python train.py --arch="unet" --model="model that predicts nearness at each pixel" --dataset="rendered rooms with furniture" --train_examples=72500 --image_size=48 --crop_scale_min=1 --horizontal_flip=false --translate=0.06 --color_jitter=0.2 --cutout=0.25 --norm="groupnorm" --activation="silu" --weight_standardization=false --pixel_unshuffle=2 --widths=[96, 192, 288] --blocks_per_level=3 --block="bottleneck" --attention=true --upsampling="pixel_shuffle" --loss="mse" --targets="nearness" --init="kaiming_normal" --residual_init="none" --optimizer="adamw" --lr=0.002 --beta1=0.9 --beta2=0.99 --eps=1e-06 --l1_shrink=0.01 --steps=7600 --batch_size=192 --epochs=20.1 --lr_schedule="wsd" --decay_fraction=0.2 --final_lr_fraction=0.05 --warmup_steps=380 --weight_decay=0.2
Rows from block 10, named by matrix and row number. Rows with one number belong to one channel. Each number is 128 + 32 x the weight over its row's rms, rounded and kept within 0 to 255. All counts start at 0. Numbers have three digits each. After the name is the row's rms in percent of the matrix's.
# convs1: 3x3 conv (model.decb.0.0.convs.1.weight, 96x96x3x3), inputs 0-5, a 3x3 kernel for each
# convs2: expand pointwise conv (model.decb.0.0.convs.2.weight, 192x96x1x1, transposed), outputs 0-47
convs1.16 102:119092135134114131125128123143161133131139130128128145136100129140127145114137134135124138128093123123078112145150078129130127128128132130037124129127126140108121
convs2.16 093:175127130134091112129130140083135128127122138100116126123111103141129128130134180170130129097127125125123120127142128124110129079220060135090128
convs1.17 096:125090132029122117000117131129115136119125127131197190150092151088106123015078006127064069132114124126108122121053160093094139062009127152147114129091129136090113
convs2.17 096:136146112031038125130117132105154129129125000129122149119077148098110119166095124156200121147062129116206128168198122208144137136122129129074163
convs1.18 121:125095128131185186120113152136103090082088017066107071153133141106124115126130126137169155137158136123132130157087108152120071133100105209244214130070133149136129
convs2.18 137:160112071081152135140076100135119127128126122125200125191073096124103126128124127129152066048106095163124130136154130128133101129124130152127126
convs1.19 093:129107125133118116104163125188159179130123126069085083140128139088103133040115046150132130143131132127128114137082128121080125073126117159143128132137159121132106
convs2.19 097:095128128120128128128109193230126128119158095058133121151124128127125138133122110128127094128130179061103128122132130153115130128119142122167108
convs1.20 085:127150118146178160126119139255167204134123130090069058108138127114120162149146218128128123127125105123198143127129116125157128120091127127130128147140134150181175
convs2.20 079:159125170105131128132132128119055129167150130023137132158116104135020154130134148119136132062127196133129132048102137161131125130128140114121101
convs1.21 111:087117143163143156209170181134125132147142153154128178063129128196155139235253190127128130109113162137112105131138212053106109073095079148187129135129118102128069
convs2.21 099:128174136193125158120136128128108128163170212135143145149128127140079151137135128128124133124145140129090128134213163130000146131122126098136120
convs1.22 089:136191135104125162138128128100124131137113150112124110158183084095125054046136139214128131141139118132100128118141129109125111124132133083046134129129139099131105
convs2.22 088:112157130133159196010156141117116102129127125094151127221142128099123128127108124000128164129079136096159131139127132116135128127118125120133127
convs1.23 105:127141188088157154116079126144136148145157127168170130083119132139029105145084132077102132129118115137127098173130154120157124121053135152097000148126101100058075
convs2.23 094:131166136010137109130141137098131111177179147126107081136138129078118126145101128136142099146125131163211128129080090172131168168151087161078191
convs1.24 107:121161117142166176144049138136163167109124125124122130137144141154168140107197125122086135115190130086134127107131091130119116128109112095068144129139152118147133
convs2.24 107:230138119135129118122120132080077105106109112038098111128123111187091130129126095135140128125119127043064102093105087130193118128087180151121132
convs1.25 101:109129128139125134120151129154084128128128117123128116138141125149177158180199156143202142133127153150126171111135134130118136156130140113103119090166089146116098
convs2.25 103:127073124136156255119130125129101097128133126160195197131126152109117130076131128128129115117126127127123144198151167107131128082128130107119127
convs1.26 092:149219170161176255076083085165141171173141152119124123164244220121129105062101067140181149127143118136085095088073096134083147088068133080068077130140138088115100
convs2.26 100:122128125093173131094128205163108119125051085052157127129129128083121159129116126122134127126128201089112128120127123125166125126050128163171087
convs1.27 104:128189074041116076151140150108119136108122123131132148129168129106124148103199156136187135125142111082100163171130156143131098154168129123099147129103122112057110
convs2.27 104:248130176120126135049129113117243108128128168145110085125101099151088097162103100135128128080088121128114125073140116138132165141121141082127121
convs1.28 095:135134176112161136119124184135109133135129135127138132124117137092114176097106227112120106114130129113139129109115197128219139138127220126175128133172128102133128
convs2.28 088:105139128134119227164175153112127103073128105117093163135152129130127119131125140128144164131128233120145115147000115146092128152083134113135139
convs1.29 108:149134101122119121115114084136126140152131131143182129117132121149079136143076158122100128129130096105069171176176130131132147136126095123130115106133103103143232
convs2.29 108:134139130160101129130111130129196116133111017122109076130119144213128125148130150129123088112128129128116138090126123176130127132123214084128137
convs1.30 082:144116026048061086171141235128130129124129127000045017195170126124099117108121163150154128134159140132193129133131158147127129125128122138130134125133128128132129
convs2.30 091:132129109123141196129148157127089128129183160124153094140103086127123223136118126127151135051141108120128108113120126187132139142122120138131103
convs1.31 113:121116091123104122159029146141158189108131123076119131239155154181126082174096132169122136184140142191176119126130196127132179117116136131120106111113087159135084
convs2.31 122:129135118087128141217129133106124123058129103079126073158121134033115177180111126129177141120136151131095134219126107158172154127117116139123129
convs1.32 105:125156119160220140119124134039074024125100123173130151147129118124130135057051129109113107130133152134220119120152136167174122120025108128138157167131133141190161
convs2.32 112:000125160129120160170131048171127051059130126070124062169205090129084146095129108125136140129148175118144133137106129147122131133111127160125028
convs1.33 094:161000104135112132152116158123107128141150132149159144127129144138153142188206207130134156102000042112135137135060122127120143153144159226141152108075055127128088
convs2.33 086:128129140140168167123120130129133129130128186210169194149128125141139129129121133122164120131130105146122132132253170059141118096127132124135187
convs1.34 087:126151085127158130117074133124127026118120045127127080107041114168142157113125133130128129124145103147144223125174128126185136189124120130129192120130123114130130
convs2.34 086:128135128124126128146132130071119071123124116128106125133123128089075130137159122129128105128128164126076127128116125151124119137101226113130130
convs1.35 090:127000015128158175135118148129128130125141107116150134126143154128125114153174172139144153138122127105099097122000106126095121191160153128118137129137129152136128
convs2.35 087:128129104120142143122131162131076014129179153132178135130105118103128132129129128131140184128127128122100128131201130048079128071129195126130128
convs1.36 063:114112130103118128139136120102128128129142142138132129222185183126121124109133135132144134120128121102115131168131136153134043143157189129136152116181128134114124
convs2.36 070:175157113117134133125216130133125073120139155071105000160136065135120132124071126128131127123151112130143123159114065134151099126112145109158152
convs1.37 090:155150122112105072025124127127128129126129131169152210128136135129106139037113050141133097151125132129127116127128167137118120017029130126128125119127128132086124
convs2.37 100:123134134109128159148106094198128066102094120126159054127128123049128158172082128122132101128072119130100125150130126137123128146128129147129128
convs1.38 107:134143128108130109135134178190117113157123109154127105181171182056068132089072182128226192184127161048202128141136145151128127116129162130119128118121187068161129
convs2.38 106:095128129126145133131138122141127119157145137125208123122140126124128137129129128124104129128127128132028130073127146026131122106126142124135127
convs1.39 103:056062132119120132147124150140166095143140128135133130128161124110087204128116161113125122096122103141174152180138108138131044103115054134168130127124132041127117
convs2.39 107:129122127129133137132128098070220128128126121114127123142100131185125139128110128129106085066128071128128108000057129220140132128124069137137149
convs1.40 107:123142123044081042133134152108087123127128128124166131154131132136091133184130184140150140116096105111124128137119155119130128133128094154135157078113109144153127
convs2.40 100:133129134122090178143157143119169083120129096248118120155093127033113123168054128172189135132077126136180111140245125132100127121174127115127129
convs1.41 100:132085049143109113160092115116118117116155128073021056215204192137171130148155127158123129124133111120124127178223177130126130095072132130131137131128128123137123
convs2.41 109:225119140125126081126129124160146121097111128173126125128161102112167110135061129105124179128139120127105079128149128128149159131126098127127128
convs1.42 100:160143198123128129174128071148069107125077121102082101115059111134130163145167133101125065129132133138141126139116150126119131139096120102110000138153126117166132
convs2.42 102:066094107136125127110157139119156116148170151148151099152122130126127119158011131133152122093133191127129132071083148203184142115222142132111117
convs1.43 109:186134126113070098118146129018000094133129131229255173128144128101138162130082124165131128142124093076106150143127153119128128120177154134123097113127131079130123
convs2.43 094:091133126141130153115151126127241104127130112178127128136136160124116053132063122163122117137076134128142127179128130094127146132113128128134150
convs1.44 096:085126127070189107102164150108128110105126118122124132124114144147080088164173198129104130131125129100179079123128129128155128063103062186142134158138149126122133
convs2.44 092:113131125127122128129120151093124125150174149119128129134104127133074195128128056136123058089134047117130121000129135144148164128172149162116126
convs1.45 107:164131167131130148131236206092027125109122129096122082163137137128126133134128171121109125099127108148171128082059136133128127129192198011069000131127125127137128
convs2.45 101:074136127134126128129135127126104116117196141142130135174128128138128130139147158107153238124128152142123128133089130127124144099117128110110128
convs1.46 106:124066120145146168132134198131130112088126135159128129119128125112164133135151251101131128166135129118134117134122129171184126144093130146138121149152141091134129
convs2.46 103:102145146162128173127210113063127128149129177165131129123127176119065089127125108124122137185017129139128114130129132062131139130131115118117140
convs1.47 067:123246188093112138056113118123119126110116112099132142207255185130171134129130175163128128152158116059097118118135132128122139189142139147154137127136129119136130
convs2.47 076:075127128124133136090127251164142069128097129171138098167132106113111130160118122063142110123155110121147120113083027129155066155137177109178158
convs1.48 118:138133147133151177100143148105057100132124128216131130186129107104096123109130137093097106130126123125109092054123136120126100102123140120078053131132082139095119
convs2.48 116:098121126123130144085135127120039117169128129137124162187152122029122131123054129113155165141121146062202123192130112128141127129162121115083147
convs1.49 086:163131120120098128200129113113128119161129133111112092137176114120125121052069112123128135129130127215135218126113121124086107107125255132135164113141125118088123
convs2.49 087:136135147129159130121135151153145128128127124127135127151128161136128129128127128129140026128127128191139114143124147128131123155128110134129123
convs1.50 108:079143122169118116169108107132128153132055127086127162077060072091135147158126187147129124128182136153126030139127119130126135206128141054128110130129126182137119
convs2.50 110:082126127098127160128123152128129128113090124159131116129137128114125130099168123131119125132114127132135163134128115129124124127135098135112125
convs1.51 100:120105113121129134160131173091139133135112130153128141114140139126158113158145155121128143131125119157232116124123112120124116062033095067108103122119122138223123
convs2.51 097:042130127163123146123128074110095127130130146127126163130125143059143128116255141112090194132129126093104130129143122122126124115142111077096135
convs1.52 095:129208211124133142128095152133131140072119093130126128189179136114126114144178155127171145124131150051124123127145143138128076170150138019016051077146125130135113
convs2.52 098:138131094128163141125136136120118123164114123119141055115125108110121163141069091134120135130105150127069124125078110087090183040154128138129101
convs1.53 090:157152128144143090125130128094112078128127129126126135132079089134127128071038042117098129137128123130126127125169175121128129035103023121156156194134137124127102
convs2.53 090:148099127170107084139121100123129131107130104129131133129061198074121129127136051166077083110138031111140130061119121216129147160044132137127119
convs1.54 087:024071087129124101138125096102126015107072048118051086123099160126094095170129132076076124195131127163128118101128116127123128021128141213134174125122128106126132
convs2.54 095:129114172148128057126136122124105144126140129127140162114118125072130129128155128127106128108128093128157000146134192128129127175129103132107111
convs1.55 104:093093124129122054246252146119109105130160149129126134121022106104123057071079096125130107136144097121121156132139131128130121130166124093203103123131206133115149
convs2.55 090:183132105092128127118126098124120128142154132097110128125129135123129108138106128120115131134058130128120128082148117138127159220127142127130114
convs1.56 097:152120077170032007146127121130073192118112146143147122137094130177091145092030120136144134126136165125103159134122126123128140198140153081134089114121107124129126
convs2.56 100:125153134131184171203134153116174126180120127144112062114175109188127124186075137137158146227126135186103163162150130075120110113136111121126135
convs1.57 102:168122153120133126102132149108134130164142130131150129124143123140142129067089103120128152076132084129089086080000008116102093121137117143134131123107120151131118
convs2.57 092:159125093094147127124131133106133129091112146137111117133058141078123123120121135137144139118118135113159132140199119128125049128151120123116140
convs1.58 089:098062121102084131108127152093132121103148128149122154164062128134131208201188204147159127103071062125122100129128125111120140128154156225152125134128130134149129
convs2.58 085:116173134131118114102123050157137122033130166134136127128128093129205094178156138141084108132126120133102115106123122098141120127152128084133127
convs1.59 099:095125112148196139128098098126084089000042000161138199107098113123109131119104108101124086152191125125127128127131117114128116138103105132128128124128119107125108
convs2.59 104:121136128141126124123159104102113123130199124127128105090115128127062128129127053156079172131128134065039115142112128128132090135128121137127124
convs1.60 108:125125119037102011056127124027103112139123186138147138128124126068080112123161103150116145077123104118042111129136218121121170126130130131133123127128189169128161
convs2.60 109:129081125000128129152084127124198129032067121127056129129128143123119076128158128102127124032129122150131128104149135140073129129081170101080139
convs1.61 105:130106129120078126174214242141181139131166151138129131081078094171190188125214181053071098121094086097087124165206128128133154128131119152171150129135153131132130
convs2.61 103:127093128146129105115126108137136128129128122025135216099133126122160132127131158114055121127131129132126130024129134128142124127128128106140129
convs1.62 103:138183152207141187212202186003074056152136152195142135176201210126164127169197172172175144137142137079081000058071034107118128049102162153139129176151142119128094
convs2.62 103:079119133133227123120122193173101129131170132102126175128156072128128119083124128147112142150128196130135127109207097095125128121141110141133116
convs1.63 091:002085034078096138118131099120125078084122094126129126143144126134167162096129136125125113148131129201171157074119098063000094057128198162136159126116120092126113
convs2.63 094:128148131128143107129130102142122128043151128128132127145128121058128129128126128127130110126129072130128000148107162131161098142128000129091119
convs1.64 123:085164073123139131066102146084119131130132143116111149112151131101078113129168078133126138130172126153128134086138125104150174143146122084080155094123101128116109
convs2.64 113:168130129135126144121168119123100146134104130126130130123127121249127124120163128043011126124106065139152138133123126128160117197119144155150131
convs1.65 108:111187163118164143068102000158177153126142156130126134089169119134212136127233134130132145126129164177133158148114103106126112118119117117146119142117129111122139
convs2.65 116:131175150131141125126133066132077127218079156130088128107157138144099120131149156083121185134126134147128167157089154129131111138111127068089140
convs1.66 113:138098126114119128094058124076115065120094087174174129139115123121129125029136111088111113134154138129196166127117110153100058124079123078168142090127127141200135
convs2.66 108:116114127113134183170110006092088113056075110128055136132123130113066125128065128128127124128131136127114109186085130129126094097109196126144128
convs1.67 084:128171048122043023128126104131129133114115140126130130109113077082029144128084137125129150126202116122071153122129128148130134184128139057127160126191142160118156
convs2.67 082:214124129121163168161135119117132116140118058172104082074131118156077131129118132099123077130061067171128125064154143120126062127191121101140133
convs1.68 090:105126078195104075134056128142148162158129155125122121126144128183145099132128132136128134121147132157169130115125102134127105127094188127170134110129131153255163
convs2.68 083:073190113127162170178095121110052102141131150108117118150127136128025129158179115126203156133124137123081215212117128131070131127044139131105127
convs1.69 090:126175166132244153051080045147128124127126099128134158092100112126127119087077052132129122136180184129089129157164189129124129132128116103133137070124127127096125
convs2.69 083:125143120000147164127122139130128128124118074149127104128127128082057132129186128148139096128085165127126128157125120129119127128130139192133125